python train.py --arch="vit" --model="image classifier" --dataset="scattered letters and digits in many colours" --train_examples=97500 --image_size=48 --crop_scale_min=1 --horizontal_flip=false --translate=0.06 --cutout=0.4 --targets=["largest"] --num_classes=36 --norm="layernorm" --norm_position="pre" --hidden_act="swiglu" --mlp_ratio=2.67 --head_dim=64 --fused_qkv=true --bias="all" --qk_norm=false --parallel_block=false --inner_norm=false --moe="soft" --num_experts=32 --moe_every=2 --expert_mlp_ratio=0.5 --slots_per_expert=2 --shared_expert=false --patch_size=[6, 6] --layers=8 --width=128 --positions="learned" --pooling="class_token" --mixing="mixup" --loss="cross_entropy" --head_dropout=0.1 --residual_init="none" --optimizer="soap" --beta2=0.95 --learning_rate=0.0032 --beta1=0.9 --shampoo_beta=0.95 --eps=1e-08 --precondition_frequency=32 --max_precond_dim=1536 --one_sided=false --adamw_lr_other_params=0.0022 --max_grad_norm=3.0 --max_steps=11200 --batch_size=384 --epochs=44.1 --lr_schedule="cosine" --final_lr_fraction=0 --warmup_steps=1120 --weight_decay=0.1 --adamw_weight_decay_other_params=0
Rows from block 3 of a small image classifier, named by matrix and row number. Rows with one number within an expert belong to one neuron, the router's apart. Each number is 128 + 24 x the weight over its row's rms, rounded and kept within 0 to 255. All counts start at 0.
Before each expert's rows are labels from the 100 images, of 14848, where the router gives the expert most weight on average: "colour at peak" is the nearest of a few named colours to the mean colour under the peak; "responds to" is what is common among them. Only what is clearly more common there than usual is listed. The data: scattered letters and digits in many colours. In brackets: how many of the 100.
# router: slot weights (model.blocks.3.mlp.router.weight, 64x128, trained with AdamW), inputs 0-127
# gate: expert gate (model.blocks.3.mlp.gate, 32x64x128), inputs 0-127
# up: expert up (model.blocks.3.mlp.up, 32x64x128), inputs 0-127
# down: expert down (model.blocks.3.mlp.down, 32x128x64, transposed), outputs 0-127

# expert 21
colour at peak: brown (34)
responds to: count: six (49); the character P (37); the character 7 (31); the character T (30)
router.42 [106 147 124 181 130 167  96 104 124 118  78  95  99 140 111 124 175 133 136 121 106 130 169 109  85 144 104 123  98 131 163  79  95 129 168 141 112 117 128 117 134 142 160 129 176 150 151  75  82 115 144 111 135 178 135 137 116 131 161 117 127 123 122 150 129 104 133 135 134 121 120 130 154 130 118 141 151 113 132 140 117 131 128 137 167 102 112 147 177 157 124 149  68 128  99 135 123 140 149 124 122 146 131 105 171 110 137 117 165 159 107 146 131 112 130  97 110 155 154  96 173 147 128 124 115 180 148 158]
router.43 [102 155 118 124 133 112 109  87 145 171  76 104 108  92 180 136 147 124 130 134 116 138 165 150 109 133 126 138  91 125 141 140 152 125  89 119 104 121 109 110 129 114 156 124 178 128 150  98 139 149 100 124 135 153 116 140 100 155 129  93 135 141 131 129 109  83 143 112 139 114 156 140 114 102 152 109 108 117 102 171  79 141 151 171 189 102 132 169 145 131 145 133 113 142  96 127  89 121  98 156 118 147 141 175  98  97 133 115 159 148 137 167 106  92 112 112 129 124 110 141 189 132  97 143 135 121 153 128]
gate.0 [126 162 130 122 138 120 144  99 105 122 150 126 155 128 129 126 118 141 160 125  98 157 153 138 116  92 128 131 123 145 132 167 153  86 161 109 128  87 139 139 144 108 154 138 123 144 112 137  81 127 133 151 139 161 127 158 134 122 120  96 109 150  90 156 143  99  87 166 128 198 153 123 110 129  81 149 163 105 137 154 139 122 139 138 146 152 112 126 145 129 124  92 110 137  87 146 115 140 144  96 166 152  80  95 120 117 123 109 112 121 147 118 150 168 133 121 109 183 168 118 128 150  99 139 150 153 154 205]
up.0 [135 125 164 145 119 151 139 165 125 121 103 152 131 127 125 136 112 117  99 129 152 101 127 143 135 143 122  92 161 108 117  85 102 167 112 143 116 144  86 105 138 140  84 142 125 121 130 124 154 103  98 109 114  90 142  91 114 162 120 179 162  88 167 120 137 148 147 115 137  82  99 118 175 137 174 137 118 163 104  79 166 114 114 116  83  84 130 139  82 111 140 157 141 137 154 140 156 142 101 156 120 148 140 145 149 108 107 136 130 137 124 140 119 120 134 131 155  90 127 127 157 117 139 156 117 119 117  53]
down.0 [137 151  69 129 171 119 121 125  87 153 135 145 119 138 151 129 106 150 159 122 118 124 110 135 116 142 123 118 108 106  97 148 138 141 161 113 148 136 145 132 160 109 134 101 113 135 105 116  99  85 100 125 129 151 148 135 159 109  98 143  71 142  99 115 141 188 129  98 167 157 107  90 178 131 100  78 109  98 121  89 105 151 153  94 141 141 108 129 130  99 121 117 107 136 113 173 139 134 106 154 127 158 121 121  93 158 172 110 138 125 126 134 102 125 165 117 142 167 105 136 107 177 122 103 156 125  85 132]
gate.1 [167 153 164 106 133 143 134 122  96 155 171 123 104 142 160 151 147 151 137 160 128  95 135 132  92 107 122 123 116 113 112 113 124 171  76 133 138 127 128 158 150 113 152 150 115 124 145 112 171 174 104 122 136 129 104 125 131 120 109 148 129  99 123 137 187 124 123 117 102 114 102 121  78 109 173 125 102 135 111 106  80 147 160 156 130 185  92 154 168 123 101 136 120 145 181 125 111  93 141 123 120 110 124  88 145 125 145 151 119 164 123 172 123 107 114 138  92 141 126 153 127 125 116 129 160  74 155 120]
up.1 [138  75  79 111 141 159  94 134 137 114  87 148  99 114 104 145 122 136  89  77 123 167  86 161 152 166 116 137 121 160 113  99 140 122 138  93 150 136 132 106  94 138  96 144 153 116 105 118 113 123 138 162  94 114 138  98 102 174 129 170 134 121 146 136 133 162 126 144  98 149 131 142 144 121 148 152 133 158 179 126 149 122 162 147  93 114 111 123 120 130 138 118 123 133 114 107 141 150 135 133 134 131 172 176 116 133 101  87 116  95 117 133 146 150  98 119 133  82 126 151  97 127 162 108 117 176 138  82]
down.1 [118  78 132 117 133 151  80 103 111 127 139 145 113 147  98 180 120 162  81 142 120  94  94 170 146  88 182 138 161 101 162  89 121 132 157  96 129 124 141 138 108 117 134 145 151 113 130 177  76 113 151 142 121  95 125 112 124 141  96 167 124 144 108 117 166 107 138 133 116 157 112 142 140 150 149 186 159 174 134 153 171 108 134 125  92 120 134 155 137 139 113 105 112 122 130 114 159 137 113 118 149 129 112 112  87 135 119 146 117  95 138 123 127 114 128 105 176 105 134 121 153 103 123 154 137 129 141  90]
gate.2 [ 78 127 158 130 165 111 116 155  84 145 126 116 161 120 132 153 127 107 147 153 142  91 124 109 125 144  96 113 135 136 171 128 170 133 107  93  55 121 151 142 149 159 129 161 158 106 111 149 134 111 157 137 185 149  85 156 116 112 134 132 168 153 114 129 144 117 105 122 165 123 127 165 100 143 161 130 154 132 125 155 136 141 133 142 110 132  96 124 159 156 149 103 153 155 110 133 124 126 113 129 114 162 147 157 106 109 151 166 120 170 128 131  98 126 124  66 131 116  97  88 160 162 106 146 114 152 120 125]
up.2 [164 106  87 140  94 160 138 100 157 111  98 194 123 155 129  89 110 144 144 105  97 135 105 132 114 129 116 117 133 166 121 142  87 109 157 154 173  92 148 120 135 146 123  96 115 150 173 126  96 119 106 118 110 156 109 110 149 110 161 130 100  66 126 108 139 123 136 118 102 144 108 108 122 122 104 161 114 110 102 116 135 137 133 137 124 130 122 135 151 132  87 133 107 110 155  97 141 154 141 116 154 104 123 105 168 153  97 104 161 115 134 128 137 179 109 161 131 178 122 152 103 122 165  97  99 172 113 124]
down.2 [166 127 112  81 147 111 143 153  74 149 144 109 126  97 118 149 153 114 140  81 109 126 140 122  98 153 172 103 149 114 127 105 140 103 154  87 111 105 132 120 123 124 107 126 133 128 120 166 101 138 142 101 151 144 140 116 117 168 154 118 143 133  95 137 139 117  85  68 142  98 159 131 152 117 104 111 111 140 146 176 124 178 134 118 147 148 160 126 142 155 156 115  88 121  97 174 134 134 144  93 104 145 140 184 150 129 126 167 140 161 109 141 130 165 159 124 105 129 120 153 106 129  77 110 135 161 123 137]

# expert 11
colour at peak: grey (27)
responds to: the character E (54); largest: E (46); the character B (41); largest: B (31)
router.22 [131 148 129 121 109 155 158 148  79 137 156 112 140 124 167 136 125 131 105 100 117 139  94 138 111 156 104 119 159 128 106 101  91 160 120  73 139 131 124 148 130 146 106 127 157 142 110 105 127  89 136 124  94 172 152 135 138 151 137 170 116 114 111 143  96 125 133 147 147 121 121 170 148 163 149 142 123 163 113 149 109 122 132 178 157  90 116 160 110  80 179 145 112 126 136 126  79 158 117 161 134 199 125 116 140 107 131 112 115 131 112 140 161 145 134 131 122  89 117 149 158  80 107 102  94 129 100 155]
router.23 [ 85 153  99 141 144 116 151 182  83  95 152  86 156  97 169 121 139 168  90 142 136 124 124 105 110 147 167 153 113 116 137 156 126  96 133 121 142 163 121 161 169 105  96 138 131 133 131 132 137 104 130 117  95 147 141 125 149 154 103 180 113  95 132 125 110 148 143  84 138 117 138 152 122 139 113 151 111 133 119 121 137 108 156 147 152 115  92 113 107 124 164 144  98 130 164 109  95 108  85 160 146 125 122 120 144 146 102  94 136 139 140 174  99 133 114  90 115 166 107 111 151 100 109 115  99 165 115  84]
gate.1 [124 157 148  95 148 132  99 126  96 127 113 138 123 115 106 130  80 107 138  88 127 130 116 128 151  91 138 161 139  89 146 144 124 132 134 145 144 134 140 149 154 154 144 125 139 204 140 137 154 125 123 109 147 133  97 129 166 100 151 109  90 103 180 136 113 168 121 145 115 149  99  85 145 145  52 152 139 106 128 118  82 122 135 123 141  86 100 153 176 105 106 119 112 139 103 139 113 146 139 133 136 111  78 152 121 106 136 102 137 127 140  79 154 154 135 118 111 121 161 108 124 113  90 121 120  94 160 116]
up.1 [107 127 126 125 153 136 130 138 135  92 100  98 161 138 104 179 165 160 162 125 159 118 114 149 117 134 116  94 123 117 134 130 150  67 118 127 181 141 147 129 142 148 126 156 109  99  65 106 107 139 113 133 115 151 158 167 121 128 121 142 198 131 157 141 139 150 144 116 132 119  83 108 139 113 162 157 152 111 155 100 140 118 177 138 128 161  91 118  99 119 109 153 145 125 157 142 118 115 149 121 143 157 156 178 109 122 115 133 172 117 150 141 152 120 108 178 156 127 124 154 100 120 138 103 125  92 145 134]
down.1 [111 125 112 157 142 157 125 151 101 173 157 139 136 136 144 149  68 121 112 147 197 148 141 170 141 102 103  88 145 117 128 147 102 157 133  91 144 144 111 118 125 139 153  90 120 148 101 150 164 127 163 166 137 136 114 136 131 153 165  72 144 161 103 116 162 154 113 124 152 105 104  96 131 132 104 109 169 107 139 122 130 154 176 141 150  62 136  98 143 166 123 126 126 119 140 122 137 149  90 113 104 126 118 105 126 132 143 136 113 112  99 141 125 128 135 128 107 110 142 137 155 153  96 109 114 101  78 106]
gate.2 [125 143 130 140 159 112 141  78 164 152  93 116 170 147 132 145 162 133 164 165 124  84 127 142  85 126 144 136 114 108 151 149 157 163 144 156 120 137 107 116 135  96 153 166 113 107 121 149 147 136  80 158 132 130 115 128  88 123 125 135 127 110 142 123 111 109 129 140 145 146 184 138 150 102 113 151 170 154 110 111 153  96 130 139  91 160 141 157 113 110 158 129 128 108 109 134 149 101 135 104 188 123 105 103 124 149 112  91  91 116  92 132 134 106 159 116 100 191 142 134 178 129 156 128 128 103 106 104]
up.2 [119 115 135 116 106 143 113 172  88 106 161 138  95 120 132 117 107 128  90 111 124 175 130 123 162 118 101 129 139 148  84 111 117 117 108 112 128  97 155 141 116 163  92  87 148 136 135  99 121 127 169 108 103 120 157 106 160 137 143 133 139 138 114 140 155 136 143 118 118 124  73 113 103 152 138 117  68  94 144 142  80 158 121 107 143 110 118 119 137 138  92 151 111 135 161 122 117 140 121 133  54 143 139 161 141 110 127 185 151 122 162 105 118 153 104 137 163  87 100 144  72 128 111 131 129 135 148 156]
down.2 [140 133 177 135  89 108  97  87 127 116 132 138 126 130 136  83 109 128 115 119 148 112  93 122 143 132 112 113 131 152 154 139 118 144 156 109 147 161  85  96 142  74 122 134 115 148 123 119 153 115 108 147 119 129 109 124 175 173 126  96 166 141 166  79 139 129  94 130 154 158 177 122 119 117 153 166 147 161 127 137 133 128 120 116 123 150 133 160 122 111 131 109 130  90 109 157 120 159 148  87  81 134 125 122 104 124 106 138 178 119 169 131 168 154 119 125 125 123 202 178 126 119 112 121 111 150 126 106]
gate.3 [117  88 130 116 114 178 139 118 120 102 134 102 164 160 131  82 114 143 108 162 145  96 104 105 133 115 144 147 111  87 146 152 130 137 148 154 140 135 125 150 146 117 119  95 119 145 134 158 115 161 116 145 144 150 153 120 102  91 121 154 166 116 126 185 129 137 118 131 107 141 111 134 121 120  91 154 143 160 125 137 102  71 176 158 118 132  90 112 110 165 118 106 103 115 138 119 168 143 126 124 111 154 119 127 114 153  80 132 134  88 137 111 144 159 173 110 143 141 153  96 126 115 164  97 108 203 115 138]
up.3 [145 162 119 150 144  81  99 134 133 149 152 130  91 102 116 180 141 103 138 120 118 158 140 155 135 150 131 113 157 156 139  93 137 135 104 112 101 119 140 104 122 150 138 155 149 104 130 109 143 110 146 122 106  77 107 123 160 164 147 118  82 151 126  71 120 116 146 111 123 123 139 101 138 130 142  98 110 112 149 115 116 180  96 104 135 130 158 137 138 103 141 164 138 134 125 138  87 134 157 131 117  86 116 121 153 120 156 150 138 165 117 149 113 116  79 160 146 116 108 188 118 138  88 145 151  52 134 120]
down.3 [115 141 138 129 179 117 116  95 143 103 142 138 159 124 149  77 107 111 137 161 130 168 109  95 136 135 108 123 110 139 108 146 151  93 153  84 164 125 100 157 116  94 130 161 108 177 125 153 113 122 123 170 118 152 139 161 137 142 126 117 138 102  73 147 138 125 101 124 162 154 149 142 100 120 140  93 147 122 130 129 177 139 168  91  85 139 139 150  66 114  72 144 108 111 155 166 115 152 102 133 131 124 108  99 142 128 122 102 108 152 121 107 124 122 148 137 180 157 108 122 126 137 120 102 148 130 117 151]

# expert 1
colour at peak: brown (39)
responds to: count: six (79); the character H (36); the character M (34); the character N (30)
router.2 [152 120 119  98 140 108 160 140 133 167 126 132 134 110 110 116 164 115 135 115 122 122 141 159 143 158 116 153 158 122 158 143 122 127 134 149 163 133 159 145 153  95 112 138 131 184 124 106 134 102 146 155 105 116 101 124 122  81 132 141 140 115 101  85 123 100  70 130 166  67 173 145 132 195 146 114 125 184 159  99 121 144 108 146 116 113 149 120 144 131  91 160  92 114 131 154 142 151 151 136 140 112 105  82  68 136 142 103 124 134 118 117 109 154 161 106 111 132 174 146 131 116 138 109 123 123 145 132]
router.3 [103 141 142  95 152 133 171 141 111 156 123  97 150  99 121  86 136 165 118 109 131 143 152 129 101 151 154 140 153 162 142  93 115 165  88 128 111 142 146 156 139 113 120 150 105 165 132  98 152 115 158 130 121 177 139  84  81 109 101 137 108 119 139 120  90 115 111 124 156  96 137 162 147 138 105 148 100 174 163  89  97 118 126 153 123 122  82  96 121 128 115 121  83 114 179 138 137 124  92 112 170  96 115 123 100 135 126 125 126 158  79 167 128 130 139 109 108 130 140 151 137 147 105 145  99 158 136 120]
gate.1 [147  87 157 116 157 146 156 129  94 152 117 129 162 131 131 139 126 149 143  99 165 135  94 116 117 117 127 115 119 121 165 135 154 117 116 127 101 136 140 114 116 100 138 172 146 156 124 118  99 115 159 134 131 111 130 123  94 105 170 141 135 122 141 133 108  54 138 134 120 139 129 133 118 118 199 139 136 118 136 105 133 149 109 178  81 152 126  59 142 134 114  76 130 133 159 142 103 120 143 121 164 168 141 175 161 137 144 121 147  84 138 126 180 128  67 109 144 120 112 158 109 128 153 128 131 128 134 141]
up.1 [133  91 138 122 141 147 204 123  90 138 127 158 146 136 119 130 124 156 135  90 157 144 122 106 139 113 141 110 138 119 141 121 147 128 118 113 104 138 172  97  84 109 144 164 141 170 116 122  67  87 131 111 103 140 135 131  92  80 148 131 114 129 150 124  84  69 112 118 111 159 135 131 123 129 186 148 138 125 137 100 135 125 120 185 105 174 140  74 166 143 102 110 140 128 164 141 128 141 146 125 132 165 124 148 141 121 134 137 125 103 114 148 161 138  88 124 109 126  92 150 107 117 146 123 107 151 126 147]
down.1 [119 166 131 139  89  79  50 117 142 134 113 125  93 108 171 147 125 109 131 128 105 120 107 137 142 131 114 161 111 105  98 127 105 144  87 127 148 118 144 147 126 124 142 116  85 126 128 136 136 147 103 118 141 160 127 120 102 127 149  77 112 123 136 157 164 173 139 129 124  89 122 109 180 106 138 160 128 120 110 129 125 140 126 129 128 134 115 129 141 103 134 178 139 115 142  84 133 125 120 162  91 114 119 126 157 118 177 137 124 137  96 137 153 121 166 109 160 164 123 156 122 114 117 146 181  75 142 191]
gate.2 [139 131 154 100 122  97  83 133 128 156 141 132 126 115 118 129 158 121 113 100 132 120 180 146 101  99 121 121 137 153 149 139 126  89 106 152  73 133 133 150 145 156 158 148 145 163 142  98 133 132 155 145 157  97  89 127 122 133  96 145 157  86 111 119 118  81 139 105 141 152 139 105 130 122 110 154 114 127 138 145 144 183  71 148 114 147 128  80 146 132 129 112 112 125 115  91 136 122 130 147 165 103 136  66  99 114 116 152 149 148 103 157 177 146 108 147  93 154 144 134 126 192 118 110 125 101 136 151]
up.2 [139 133 140 115 113 118  73  96 147 160 107 117 161 102 135 132 137 126 137 144 121 161  87 120 144 130 128 122 138 139 106 112 124 130 154 105 147 141  76 151 108 110 135 119 147  94 167 105 147 150 138 162 129 148  95 145 159  95 107 127 114 112 132 130 129 118 136 114 152 155 127 114 160 116 124 145 124 179 137 178 132 132 113 162  87 121 151  93 125 137 162 114 181 148 158 116 134 108  96 155 139 154  97  96 171 133 147 106 100 122  57 114 157 120 140 136 114 211 114  98 112 141 145 111 137 158 139 129]
down.2 [126 147 115 136 101 121 157  87 135 119 122 116 117 150 110 165  98 113 127 157 149  97 149 114 180 127  68 110 159 100 157 129 149 142 127 117  95 108 180 146 156 111  95 143  73 170  93 154 129 112 112  99 147 107 107 117 118 136 115 115 155  99 144 128 140 140  97 141 138  75 146 150 162 114 130 134 117 107 120 103 115 130 153 117  96 155 137 132 151 128 120 140 140 139  99 126 191 152 161 114 130 177 145 156 105 106 115 126  89  95 136 146 142 174 107 125  96 119 144 116  94 152 134 137 120 131 174 112]
gate.3 [139 120 140 142 180 107 132 135 155 121 131 121 146 152 131 157  80 122 113 152 153 113 125  93 124 141 136 110 148 155 116 148 154 203 135  91 158 121 144 121 135 172 117 161 103 102  90 127 156 119 122 112 126 106  91 141 110  95 111 101  79  85 168 146 154  96 123 112 157 131 121 132 144 163 129 113 129 139 133 116 161 154 179 110 136 153 147 154 154 122  73  98 149 122 138  91  65 117 119 145 132 131 153 149 152 110 121 157 154 138 142 118 118 122 134 119 122 171 154  98 127 137 119  86 125 124 155 105]
up.3 [108 132 115 111 114 123 140 117 103 143 156 165  94 112 111 105 147 110 155 124 134 180 148 131 126 124 100 149  74 129 120 125 111  74 166 151 104 153 138 170 120 113 139 103 116 141 171 106  63 146 130 153 135 141 163  77 130 137 130 120 145 130  78 115 153 134 149 135 129 135 105 151 116 129 121 132 130 123 122 132  68 106  88 146 138 114 122  91  94 126 146 159 103 151 100 145 179 114 135  90 111 110 114 106  83 140 150  98 100 115 133 147 113 157 117 168 114  96 122 151 118 134 148 164 145 110 122 169]
down.3 [ 97 140 139 144 167 124 118 135 128 133 124 112 132 119 125 109 109 114 125  99 135 165 138 134 106 105 177 140 108 167 183 135 181 145 133 116 133 106 119 129 159  80 122 165 140 173 148 123 142 128 133  99 142  84 122 152 102 134 106 163 116 119 136 106  94 147 133 138 161 134 150 140 169 101 157 152 190 112 116 132 129 127 104 152 125 125 125 136 124 143 103  77 155  96 103 110  95 133 107 124 107 105 163 150 151 106 115 126 147  90  90 155 143 128 134 144  65 133  97 113 146 130 105  74 121 109  96 100]

# expert 18
colour at peak: grey (26)
responds to: the character 4 (72); largest: 4 (51); count: six (42)
router.36 [119 107 176 134 142 141 113 143 135 115 113 143 138 164 100 109 110 147 134 142 158 170 114 123 120 102 134 193 153 129  93 135 122 138 135 129 105 124 157 144 146 126 119 121 136 110 108 113 153 145 117 133  83 182 152 119 118 124 110 140 213 123 130 117 103 117  87 126 114  82 171 112 126 123 125 104  97 123 109 138 131  86 130 147 136 142 147 169 139 110 142 127 126 126 147 116  96 151 116 123 169 179 151  88 118 159 118 137  95 140  90 130 130 127 132 187 114 101  92 144 147 118  82 138 166  95 130 110]
router.37 [ 89 147 126 138 152 139 133 137 142 102  84  99 144 140 165 160 152  89 116  99 119 102 168 108  84 130 143 180 134 126 118 165 121 152 113 118 148 163  97 146 138 107 128 125 141 132 154 144 129 121 114 123 118 146 153 133 104 151 127 107 111 123 123 118 118 121 108 130  72 121 131 124  95 155 133 123 153 146 126 104 124  82 145 159  92 109 101 110 122 142 171 175 121 112 127 168  92 152  82 109 174 103  92 136 149 194 139 133 132 124 104 142 117 117 125 119 132 151 131 135 166 112  82 174 162 111  93 133]
gate.0 [152 121 134 142 109  94 131 103 142 110 138 136 140 147 137 144 111 140 118 158 138 128 130 165 178 130 107  77 143 100 140 151 142 135 181 161 105 105 117 113  72 112 133 117 118 155 183 167 157 143  91  72 162  88 124 164 158 156 166 130 121 160 111 149 115 130 127 144 147 134 124 147 148 110 134 104 113 124 106 142 132  87 149 118 101 126  81 103 125 119 147 116 130 123 158 125 135 162 173 168 112 107 136 120  67  97 111 158 124 110 136 157 133 140 142 180 120 148 101 143 146 112 147 144 108 112 138 140]
up.0 [139  89 123 116  92 168 146 117 117 140 110 150 127 142 117 137 155 184 159 127 141 183 118 106  92 100 138 117 151 110  99 106  86  92 110 120 147 139 113 126 174 173 134 134 112 102 106 100 133 140 114 139 115 101 115 116 162 151 100  87 138 102 100 154 142 113 150 110  86 148 144  76 121 107 112 147  72 132 171 155 159 140 111 127 128 111 149 122 124 153 137 101 151 123 126 146 102 139 102 126 102 135 107 138 135 156 140 157 104 157 148 119 131 136 139 147  66 110 139 121 131 134  82 124 178 153 118 154]
down.0 [ 99 129  99 130 134  96  85 137  90 151 126 133 111 146 146 133 139 165 118 104 114 189 117  98 102  95 168 117 113 136 136 153 153 103 122 116 132 139 106 148 103 135 123 137 104 145 109 105 109 125 157 125 158 110  97 104 135 117 105 132 100 162 129 147 131  99  92 143 115 138 131 125 111  95 102 150 145 158 179 133  85 144 149 157 133 122  96 179 157 142 151 101 139 114 138 168 131  97 138 219 143 105 128 131 111 155  85 127  73 143 151 117 123 161 105 138 163 150 122 148 142 141 130 141 125 125 100 135]
gate.1 [135 128  89 156 135 123 159 157 126 132 139 154 138 128 129 153 125 139 130 149 139 168 104 116 148 140 121 173 117 109 134  96 188 135 123 109 100 151 112 109 191 142 109 152 151 156  84 146 147  91 145 134 128 114 144 155 153 129 121  99 128 144 114 169 101 146 127 137 123  98  97 113 139 153 173 105 109  83 117 172 124 127 132 111 133  94 176 143 189 181 167 122 125 130 132 143 170 120 107 123 164 177 154 145 136 151 127 118  90 145 150 120 119 141 112 104 132 107 149 111 117 120  95 168 155 138 121 122]
up.1 [144 138 146 124 146 137  96  94 126 156 107 121 153 132  94  99  93 142  96 131 109 156 116 157  98 171 108  86 159 168  81 123 100 207 143 155 118 149 129 107  93 153 114 122 111  98  91 109 116 109 141 113 118 121 171 118 111 110  99 117 101 120 123 122 157 139 128 141 113 171 100 115 124 104 133 150 153 122 126 118 134 147 100 139 115 180 142 121  66 109  99 123 124 105 131 112 122 157 159  94 125 111  97 108 115 112 122 150 145 109  94 102 156 123 130 119  98 130 135 109  99 185 133 142 134 154 136 161]
down.1 [102 106 125 156 106 128 139 188 111  75 137 113 147 150 122 145  77 124 147 116  83  98 138 141 116 145  93 125 117 147 129 108 167 177 138 119 124 146  81 200 112 112 134 132  97 158 171  78  90 148 165 106 143 113 120 151 118 159 134 139 145 114 126 131 121 122 151 128 147 113 124 144 128 127 116 107 144 162 134 102 135 117 147 134 173 153 128 154 153 164  91  69 143 135 143 127 128 104 110 144 135 169 156 116 132 102 110 134 101 163 115 174 129 138 116 121 106 137 118 129 149 114 121 119 157  98  98 113]
gate.2 [156 144 104 199 136 129 143 139 147 149 148 119 106 112 111 144 118 116 138 126 130 162 141 157 108 103 143 116 149 157 158 133  95 110 139 118 144 129  69 102 143 122 107 181 124 120  95 137 101 202 112 101 112 127 123 134 127 124 162 127 145 132  64 133 133 159 110 133  97 110 161 107 126 166  77 159 125 141 107 129 137 126  90 101 103 149 145 126 122 123 152 118 154  89 127 143 160 132  67 139 119 117 158 110 118 150 118 111 111 131 124 113 118 131 142 144  65 114 124 123 148 136 109 133 103 178 114  96]
up.2 [122 147  92 196 106 146 152 122 160 128 135 138 106 128 117 133 124 101 133 115 119 150 160 161 132 101 133 151 132 197 154 130 109  95 171 113 127 118  75 109 136 138 132 172 165 141 108 125 107 170 110 106  81  76 131 109 129 161 168 133 108 108 113 125 139 108 121 134 103 123 175 112 156 156 122 116 136  97 150 103 125 132 131 115 123 146 143 145  90  95 142 128 134  95 158 132 134 110  98 136  88 108 128  95 144 167 120 134 100 118 129 122 108 145 135 141  85 135 159 107 121 146 115 125 120 193 101 107]
down.2 [114 103 134 133 136 141 168 109  87 111 172 152  87 128  91 141  92 157 158 152 110  84 134 133 146 121 119 133 129  95 146 167 124 140 124 134 163 149 134 170 140 148 113 117 157 166 132  99 124 151 169  97 142 155 152 132 112 143 157 145 137 149 133 114 155 133 143  97 123 104 131 170  95  71 119 136 142 136 118 116 132 138 118 104 145 166 137 148 145 152  99 181 164 114 167 131 145 115  87 121  99 147 165 134 143 115  89 144 172  87 125 180 109 121 131 130 130 164 122  81 162 122 120 134 130 116 123 149]